Weights of a small spectrogram VAE.
Model: 6.3M parameters, log mel input, encoder arch vit, encoder norm rmsnorm, encoder activation squared_relu, encoder moe top_k, encoder num experts 64, encoder patch size [8, 8], encoder layers 10, encoder width 128, decoder norm batchnorm, decoder widths [64, 64, 128, 256].
Data: trained on struck, bounced, scraped and rolled objects made by modal synthesis, 20.0 epochs.
Rows from block 0 of the decoder of a small spectrogram VAE, named by matrix and row number. Each number is 500 + 40 x the weight over its row's rms, rounded and kept within 0 to 999. All counts start at 0. Numbers have three digits each.
Before each channel's rows are labels from the 100 clips, of 14976, where the channel reaches its highest value: "band" is the frequency band that holds the peak; "top examples" is what is common among them. Only what is clearly more common there than usual is listed. The data: struck, bounced, scraped and rolled objects made by modal synthesis. In brackets: how many of the 100.
# conv: 3x3 conv (decoder.mid.0.conv.weight, 256x256x3x3, each kernel summed), inputs 0-85

band: 1000 to 2000 Hz (36)
top examples: hard striker (84); steel-like damping (35)
conv.156:579536424536483513495502479493557439498524568512528504498551436484473458492496524519437472531473516537427453535441517510537480484469427520445479471489520547489468511396488452489539524570412535523496501460498493507488461451396431547383477534438491494531498412

band: 1000 to 2000 Hz (37)
top examples: steel-like damping (49); clamped rod (41)
conv.37:509524531503513488502497510527509499474577502508499486511503468513497490512424485492498461538491482382500502493506527502505505409514501490466489491476511511520509485521518541506510480488470502510506463503497488536509485470460513544480500511506518473404512531

band: 250 to 500 Hz (53)
top examples: small (61); repeated hits (43)
conv.150:525497538414484521482484481569475498558505545490476498478430445510480449488431531496472557513521519509550394515530590524508505463528505501563483489478502507437436492461460451483590577508511482474470489418460558529489505476505468530470460478508514515432512565

band: 4000 to 8000 Hz (82)
top examples: hard striker (81); clipping (53); text has "clipped" (53)
conv.212:533461522475433552512475593604505553482490502486407522536388445477508453468495505510485518552519567574551526475475601476480511548510555494487527524476486495497459439423494547508536559456504511487537469454509525467509496466527471534529452419549503465410516475

band: 0 to 250 Hz (48)
top examples: steel-like damping (49); thin (high-pass) (48); action: repeated hits (46)
conv.119:536493627423444527483482455556478489511552514519497476485498488488524481518373507489500580427499501380492490502503533498536474498505499475531524512492512482409455497527449383527555506548521476455493530512478534427466496441538444499508461449483529508393497524

band: 0 to 250 Hz (56)
top examples: size: small (61); bouncing (51); rubber-like damping (48)
conv.195:497555510464529561495507533564496534479458483561514459509489470476497515532446548507421552472508567514560541501541529541487524552520445549595431518482506453469496519454494482501580574512461555456571459495534463488483473455518469554428494442498508461481512510

band: 250 to 500 Hz (39)
top examples: steel-like damping (44); square plate (37)
conv.148:499469510432456461560508552613536495494486496498522511547429516475520446524441538525465482536508546544477525505471549507538465525499524497527499540511455502464507511444517530491539507450490551468507506592534538432495482411390473456469473456480473448423523485

band: 250 to 500 Hz (57)
top examples: medium (65); repeated hits (43)
conv.27:474471502508450471522505589573520543500526482547457449559448554509520471558509484489498494541512553551571538489496530468472478472521583485387528558508492479518544482474568608515502438402497529488480432568497535468547482468484523492573449465532484436451538479

band: 1000 to 2000 Hz (32)
top examples: steel-like damping (38); mains hum (26)
conv.95:499516597473443498534500520598521508514581509559493490539469488508506438490415489485533504459464507369532495487511569476476504411493484500464499531482531525444511519528543515501530512515503466499457460526470550473512492474501513525534474503490503447358518553

band: 250 to 500 Hz (65)
top examples: steel-like damping (50); clamped rod (36)
conv.92:498492440499520520487521486465509474483441465468485508473529502486503531492564490514510520507507470704474522501486426491496473589477504502538477491502499507510526492483482464510484498501506497519489517513508475478514499514511496498495512491494491550633507481

band: 250 to 500 Hz (57)
top examples: steel-like damping (46); membrane (32)
conv.189:504500442514515493498498509484503497510430505493491501505486518493489494480560509483508494503501501688499496493474467475473483571476502495521483505503502506513516499492489500509493493501504505519521500521511505498524506529515518501508500507520485523637507488

band: 2000 to 4000 Hz (56)
top examples: small (67); ceramic-like damping (36)
conv.255:545500471582524551467523453459507502491440511508547444427551556552490433543517534501516569450517513514460359483530441494480505481505473490598454516483581466566490475602483469512617508512503465512489479524488556574538480575551572550522478594527519516570550524

band: 0 to 250 Hz (98)
top examples: medium (70); steel-like damping (55); thin (high-pass) (37)
conv.237:551539509387451532465430498555487525469483550494485507498475456491515522521433491462466513503484562538524519526459516501537459537552527461527609473519443515443461492493447498545505494506516491464558522438530493477442553366532404487492486385538456422416521476

band: 4000 to 8000 Hz (55)
top examples: bouncing (48); rubber-like damping (43); clipping (31); text has "clipped" (31)
conv.33:497505517510417531520532526474549533484512541521522497485550518543510529500515530576459521513535527534449477514553421478528504502469454477546498519539543445495442448438495476478489542570489482516505522527535434438487546476432503483501463577532473466539456456

band: 4000 to 8000 Hz (57)
top examples: bouncing (48); rubber-like damping (36); clipping (33); text has "clipped" (33)
conv.60:543512632485446573455502500524489467487537455515507499430601497469486494519460453554492489426535441458484537494510547450531500422487475485447558440566538563438488492527451462485505550547475409562500565464504492495466444464488449560472555519464517468471472518

band: 0 to 250 Hz (44)
top examples: repeated hits (43)
conv.131:471492447442537354532507484498465509533427542463524520525404495501501531483467478521544492551500560517534479450532506506484588526522471574593542514492478518502495509503533586424459452467487482523508496491492506555472535506462488463501500495525468474478424532

band: 2000 to 4000 Hz (64)
top examples: small (66); steel-like damping (58); shape: square plate (33)
conv.202:513496491470510553540490528552481543528490464485480492503477479492529477491495508460476582475493527531508507504476491521528541583518479497608485560456462467470486514413493382466538547512481506449520468527436516428500493477466491535461469495514517533482470459

band: 1000 to 2000 Hz (34)
top examples: hard striker (80); repeated hits (44)
conv.146:514519545425550450506486453554494504542505490496563495497477493531454470555405476463498500519496531418510452523503530490476535477493508502553500536514501523473530539563522508471568464422437487511488470537484549554483489477438512514462490455514478492392491593

band: 250 to 500 Hz (42); 500 to 1000 Hz (31)
top examples: bouncing (41)
conv.155:499518451472507474495525516467492498521572497478440512498587398501449562495478466489473418616465463533561541491498491476503482522467532492347538471532511544490490455444468506535459468476464506534492508401508463517536529435487400510503501470481513517464515453

band: 250 to 500 Hz (97)
top examples: steel-like damping (70); clipping (58); text has "clipped" (58); action: repeated hits (43)
conv.7:512520506538485442477510474420523473495446503516539506473525629519521494550523473458506438469446448448488508462551490475440493450492517494431522472504557556496494495579488552547477425506491462564465507535468462539505507480478513539513568570482507449520535486

band: 2000 to 4000 Hz (56)
top examples: small (60); steel-like damping (51)
conv.111:532501508514513465491460457554486518495528556558552442541492521558495436522422518472513500484505550463452419510486569504488492459520486427454498496495532484530497455580494520529560447532475509481505448566508534521523523503540570511521453531557477458437480551

band: 500 to 1000 Hz (41); 1000 to 2000 Hz (30)
top examples: steel-like damping (45); glass-like damping (37)
conv.63:519478581516518427472518488524502486510466470546560533477545592478464470550459490525498473460527452443531459475529504469500509446520486517532494496499543481523512504664502517465524515474495490526501513571516519549544456587506569502526536583493531534517503602

band: 1000 to 2000 Hz (34)
top examples: steel-like damping (51); repeated hits (46)
conv.5:546508610361516467454530456568508501489454536549527487533456489505455539516371486550481539436528511469525469515467617481484514481468462452544559446495512497418494461570434526524529441509438466516539534433526480543518546485568478509468526452485504433431474614

band: 0 to 250 Hz (73)
top examples: large (63); steel-like damping (41)
conv.31:541528565400439542473480511568476523519523500479523534451509468458539471521438506441481544486491508545474536488514499499512529528535472551550530526511494512403474528516469418506573524526540487491513491535482514432474507391503437544512467412496535474457467506

band: 250 to 500 Hz (51)
top examples: bouncing (51)
conv.210:525563583482454556492502546521540500512489447456433514456483492495541512446493434480535511525487494540511512513502552479540474446446507525482551472468502592444421496475476533494458466508489435566460528436456489466437475473516457584501479494504573451457524493

band: 4000 to 8000 Hz (58)
top examples: clipping (39); text has "clipped" (39)
conv.52:496472485497390542569529528516534512524453504448498527479464487486500472499496512528479524524501571564494488515485488482572505510474502543526519570465479547443446478384490497506500514483468495492425506486467539444466483438364410456498448513504504434485473433

band: 1000 to 2000 Hz (66)
top examples: small (74); steel-like damping (51)
conv.193:519491540463504498497486487528481508501552504494526492495498477505496495535412497492486501517506518381509483521498519498508506425519511475496516506508487496489507495521493514494529495465475493485503486490504499531490492453477490512479500480493483476410482544

band: 250 to 500 Hz (74)
top examples: large (65); clipping (52); text has "clipped" (52); steel-like damping (35)
conv.239:488501445542485489512503520487497521494437510513476524520476518502480500501549487503486486521504517669516501509502471496516522542523508490494530507494505488518479482473505534493489487486495486487510478512504492477518518516492515506515473518507491483566483469

band: 250 to 500 Hz (70)
top examples: striker: soft (76)
conv.93:547532469477557529507483570544540573499477445492443503555435426498580526522495504529462521579481564569569503519550535472514493529439450455529505512526498448577472498437476544470532538465468518447546540425519505521450480502523521545451461420469524518452458478

band: 2000 to 4000 Hz (52)
top examples: steel-like damping (66); string (31); shape: closed tube (31)
conv.106:491501509437480415549514521561519456490405480449538549539418479471476488486440487546462464573504535514558483548485533464528489544470504481637492532515497550486485490490490515494493539447453494502457536508506548545467461512407486472483456453463495492447486566

band: 500 to 1000 Hz (44)
top examples: steel-like damping (40); glass-like damping (35)
conv.46:510495408652509500529475507469479533540413521495496492528451518543511465480579528502513472509502575565521416485497511517499502475515466515444508494508505484589481520486492623475474515497510491478512523437510542561464512566497534501501484585525490460572480430

band: 1000 to 2000 Hz (61)
top examples: small (66); steel-like damping (41)
conv.151:508488553476472512496508517525526488480603497528505501494532482508489492509423505516489496495522487372499522490476518475496488390501520508452515497487504520488510484521473508509515498514476508524504496494516484503524489457492487511506500499502493479406496528

band: 0 to 250 Hz (46)
top examples: steel-like damping (51); repeated hits (47)
conv.149:461519409460548483472485492396488516485549556544477482503499508554513525437555539477458490480490484509387550494494498551417490545532528488460465409490449512492484495431492483500496412547488541553556476512495438459512566435551490516452529460528506510520528432

band: 250 to 500 Hz (39); 500 to 1000 Hz (35)
top examples: steel-like damping (38)
conv.1:486500519577395526528537532532557463475518502518461527502533502484458457494532474511497454524505475557498524527501520468554476488475530480366524514487525548474466446447468504544503530513520462507451494503487502428499477468436455499552461539480518441495519448

band: 0 to 250 Hz (30)
top examples: steel-like damping (45); action: repeated hits (41); membrane (34)
conv.216:527530488511474503503487537639506474491439475486453490555397443489538444520490502513488491546487580532551524547462620517555475536519523505479468533458436541499512538398560529536501538450504562434469483458486577523427452470415436491450480454558483465392511460

band: 250 to 500 Hz (39)
top examples: bouncing (61)
conv.201:497485449470511470559451541501487531491441508420477555541343521496546486465520491424538487552474541574521481481473513522486476535498568473579538497488465531540458513501477548501486458416538484435482493526480543522477508512529528499517441424449542488467527527

band: 0 to 250 Hz (55)
top examples: small (86); steel-like damping (53)
conv.226:525521451501521575497479529493481508518535470415467471464492433468540517504507534512462522543515518444484530523506476521541512526485473499518450502501445501515497532399493466477478555481525568460522507440491476510460475434474430515416518487515495513431484426

band: 1000 to 2000 Hz (30)
top examples: steel-like damping (58)
conv.154:527532420638484559494501467394516475475519530477503498471571474512496527493582466524527477520509481540471472506496428487552490473488437468404525476552538461572509504457489510497463522557500438474501508413549452528479512501501477505490521579495456478575462402

band: 1000 to 2000 Hz (36)
top examples: hard striker (85); steel-like damping (45)
conv.220:490552591497482471433519445541470487525546466571470496471556512488477494533468464519476489450521455442536514522594587475512564453531448502307497501529530491432507512541513499472516526501503438508504515460483502488469495479518458519507541520507512489428467514

band: 500 to 1000 Hz (47); 250 to 500 Hz (31)
top examples: bouncing (43); clamped rod (29)
conv.16:422574503502566495538497482470461522527537430511450518502551401530524506442535450472504458513472396551554575490578431515438522447541462525471466513485531545474517566576542464467481467520532439538473481421480544468425545496509522562514512435487552543517434493

band: 2000 to 4000 Hz (56)
top examples: clipping (39); text has "clipped" (39)
conv.235:538518477498474528469509580536473504466469486523390496551462449473481478442498529616423509571570541559563502478491531445444503537486528515524483494479535462541470392459464523522540564490497506548561531430513522505516476533559514582531389447540542494452513499

band: 4000 to 8000 Hz (91)
top examples: hard striker (91); glass-like damping (35)
conv.59:483532549515422518534505514465529533501535568536510542555529489464529567502488484501473514508467531503583516528510443472490516443494475488431570520493492484462458468531477537536480501567495456487520504454498408476501542479533503506542456502492513402595485517

band: 500 to 1000 Hz (39)
top examples: clamped rod (31)
conv.62:529444453511434550489511513498524498484496527500527499453496554502519459582517552525486527511518579526408436488514491513615479469500477480506522536514509430525461492429492513494537507474507530432468509591572532442470473451419485437484463530543469457506480412

band: 0 to 250 Hz (49)
top examples: small (88); repeated hits (56)
conv.129:487496528475466600471524491520492522552456458526418481439499477475466509542493488490471592461527509502541499504573497511524560569544482554553513555495519470415481523433507448472557537484504450479463456425480488432516487463535433541497473471502498500464469473

band: 0 to 250 Hz (40)
top examples: repeated hits (41); rubber-like damping (38)
conv.192:474433597495392558520493528523520495472541469452477507437576497482500495471493482484526468499499450503460541497526473488559476512465573471469533494485486558423446444473455439497442560513542428516434518529454496428500467466469430487558501540492518481472540495

band: 500 to 1000 Hz (45)
top examples: medium (61); steel-like damping (37); bar (36)
conv.42:510453581456386509511464496594532476516471576461540506522407493472451478474437539547488488492508544494527484509427563526527433522525496528552501533502456520392482502453535483526452567509507528505479486461488522498502526462437435454493482516531427430436532531

band: 500 to 1000 Hz (30)
top examples: clamped rod (52); steel-like damping (43)
conv.209:496517561448509498501506498544486480476546480500518466513488476499504499516399506473509512501471488364535521518501552505457506452506519493514464505482513518482528488526519487532514506493475505514496482509484497529517479484502501513504506477510512492399526566

band: 2000 to 4000 Hz (50)
top examples: steel-like damping (53); square plate (37)
conv.179:500451500581470503510487513510494527483526544547548485535488552517495450546519548507504479489547534528503486484545498542444507443576534491404492524492501469574513494613533586484580492488528521506517477575533484532503510519566594480581461495492481403567507524

band: 1000 to 2000 Hz (53)
top examples: small (69); steel-like damping (51); shape: clamped rod (35)
conv.174:505498561488480502506488508542513487463581516522509482524495478502506473504422494500508484502488487369515504475489539497480479404525502480479490501485533500491510482538519505528514509511484493507492467515502502518523484478494509524516497503505498471413518547

band: 2000 to 4000 Hz (54)
top examples: hard striker (80); steel-like damping (57)
conv.12:506472492572440472510510507456493508513512518450593513420585533477491472555491524519501403543495467487531473510539434465490539447473496514465481512487511495553508495535540514484510570462507499518476451521493495609522485503424486474553534586553486469535492527

band: 250 to 500 Hz (55)
top examples: repeated hits (48); steel-like damping (46)
conv.130:544536445461542464451523469452516483468411515492569500456522550543473510594475474486479506525462511568440445496475432500510488525470498478609523472496508516546508483547486513540552403470451515552494466531511487555531524470476514526472513492532497485532516512

band: 250 to 500 Hz (37)
top examples: repeated hits (75); clamped rod (33)
conv.152:543490534501485538488492506510481505493573509486511455466543474493507481519461542522520484490515511394491501481513532486519477418501456508454501479544501506516494509495507487494512549522516541495526532472531493528494473453499441491482525517463489490415495497

band: 0 to 250 Hz (52)
top examples: repeated hits (57)
conv.8:502480527400496435540459512586486565524484532499487547563359495516491460467439500446514524518494555503531473487490560475424519535497573499588534525482486520456469469536499527500553481453486485501523474540463567487487534499535543521526428399526514485417546583

band: 2000 to 4000 Hz (54)
top examples: steel-like damping (48); closed tube (46)
conv.161:483527490404558444488508536516501457521472426456482538485450460477450529459436467485479421542491471478538554519510594507477500508479563507517465447497474588491521526450487548512452505409466481547472503437477520586480470455466414510459581460490502539399507529

band: 0 to 250 Hz (91)
top examples: small (83); repeated hits (53)
conv.198:503500450474454522458464505487487537439411533520514503541387590537540506516519532518471561425502551540456458535439510523502472480511514413562483483512446440498518494495501545523491401475526521435530519550538512513513563452528526462519490481535475392520438482

band: 0 to 250 Hz (76)
top examples: clipping (39); text has "clipped" (39); mains hum (38)
conv.83:493453497449411522568487561523515535517452512469462521528416499457511514508469497494491537550491575546573521523503486481502492575499554511533543570483455506450487490408504533496506489431496519457481476503485495454515499446469439489534434439471494425458480491

band: 0 to 250 Hz (100)
top examples: steel-like damping (49); thin (high-pass) (38); shape: membrane (34)
conv.228:543525532398443529509455534620470554549505516516473486517420456449509441514405503490487547488506568495523500508510555490522553536537451520528536544472460512390479524466514504459586524487521489467533468475483549432475491397461424538468463403482504437382474490

band: 0 to 250 Hz (30)
top examples: steel-like damping (48); repeated hits (45)
conv.164:494559535468491506503478495534454533507499506508504476514521462519559482456523525489493550476477501569483519468562472516483509567510435514565460504518507479440463477512501400487521542607545507498537492549488491410477526492535522571487463482514528532552512510

band: 1000 to 2000 Hz (36)
top examples: repeated hits (54); bar (32)
conv.50:492515547498479534491520520508510478478586502506495495493522469490507511478479518525496477490496472376499533510485537496485481416483472499443465468512497507501519486487509498518476525540512503525497496476510460522539500484513487509516535523511487486447514496

band: 0 to 250 Hz (39)
top examples: clamped rod (40)
conv.236:549524452508514566470509539546474533564420469448423522466406514461565457546494488492528569525488561537538487461522532523523561523507472536573533516464479487473458534429527512486536517461567504447505528457477567498444505472485483474488461463478553499431452443

band: 1000 to 2000 Hz (53)
top examples: steel-like damping (55); closed tube (30)
conv.17:499490556463496514478508500523516471474576485502499493482528475502486510502439489494500510484497467361511530513486534507492482431488538510480489487482506520478516493516503479519504510503488509521481501487501481516518493457522467500501527487500502495403524539

band: 250 to 500 Hz (70)
top examples: steel-like damping (39); clamped rod (30)
conv.191:433488471520541446519524511481505533546438415519478497475513506527493583499513493549480511533541504503495461529518508514584497492472452469475479561516462436457512490430520529457448451443482523500478551467530549441461538520439459422476512521490496568481433461

band: 250 to 500 Hz (41)
top examples: bouncing (49)
conv.40:477456485487537407491471419577519475494525549514518536579455473495503536469453544575485442519534498486480454457471506525539513500496452498466496533489480386479528526510464503430383526481538532439548565497553482494483514525487558456463495520496423569483468525

band: 0 to 250 Hz (60)
top examples: medium (65); repeated hits (40)
conv.6:511455479521459624482476548487483579499422468483453459448490531499554518555545504514507597470536579540530514488502470524540514522526501480541539529499488422523468495452556511484531530465537488427513516461529511480476499465543464474535490459508507468498441427

band: 2000 to 4000 Hz (57)
top examples: steel-like damping (53); closed tube (39)
conv.177:470503603446491474548496505512448537539575508573472529596484532457534556499457443455511574492483496473585544512534484455432508445473533488424564530540486497440487507566428549482473420499474433487504500519478434437558529513602537519538466455465512459514499585

band: 2000 to 4000 Hz (54)
top examples: steel-like damping (47); square plate (42)
conv.64:414479625506414529493500550555508512478562473596489512487527555526499478460523519463536505397499453476459597449529508543476500473506540541470455522475517500399523509529527475489481506552554503553475478604517485370498509461517522491558492512533512472506518498

band: 250 to 500 Hz (53)
top examples: clipping (54); steel-like damping (54); text has "clipped" (54); shape: membrane (37)
conv.41:512507438514509514487503496479478500512436484480493484475507512487507508526556495493506512512509510697498498501517447482512500586507495511528503514505494496514500513487510490494503503480509504494506507509498501493486486505492486500492495498501497510593486469

band: 0 to 250 Hz (37)
top examples: steel-like damping (52)
conv.138:542499458444452511497486482446476519509467544435488508491446466454495494508469483462544483542504483574537510490496490481458521511516554491485555470510477536487481464536541516571531464465539463484488455430486487563533537424569453523575503405533536435474501521

band: 250 to 500 Hz (37)
top examples: bouncing (70)
conv.87:515526439539540384504518500494522462487412505526484494523465548544481496542494463500473471573496556526520418517514560505511485463477543497436538486511516549587456468514455631515516410431415503524487524490499521582462481554478514520474443515483526467478521509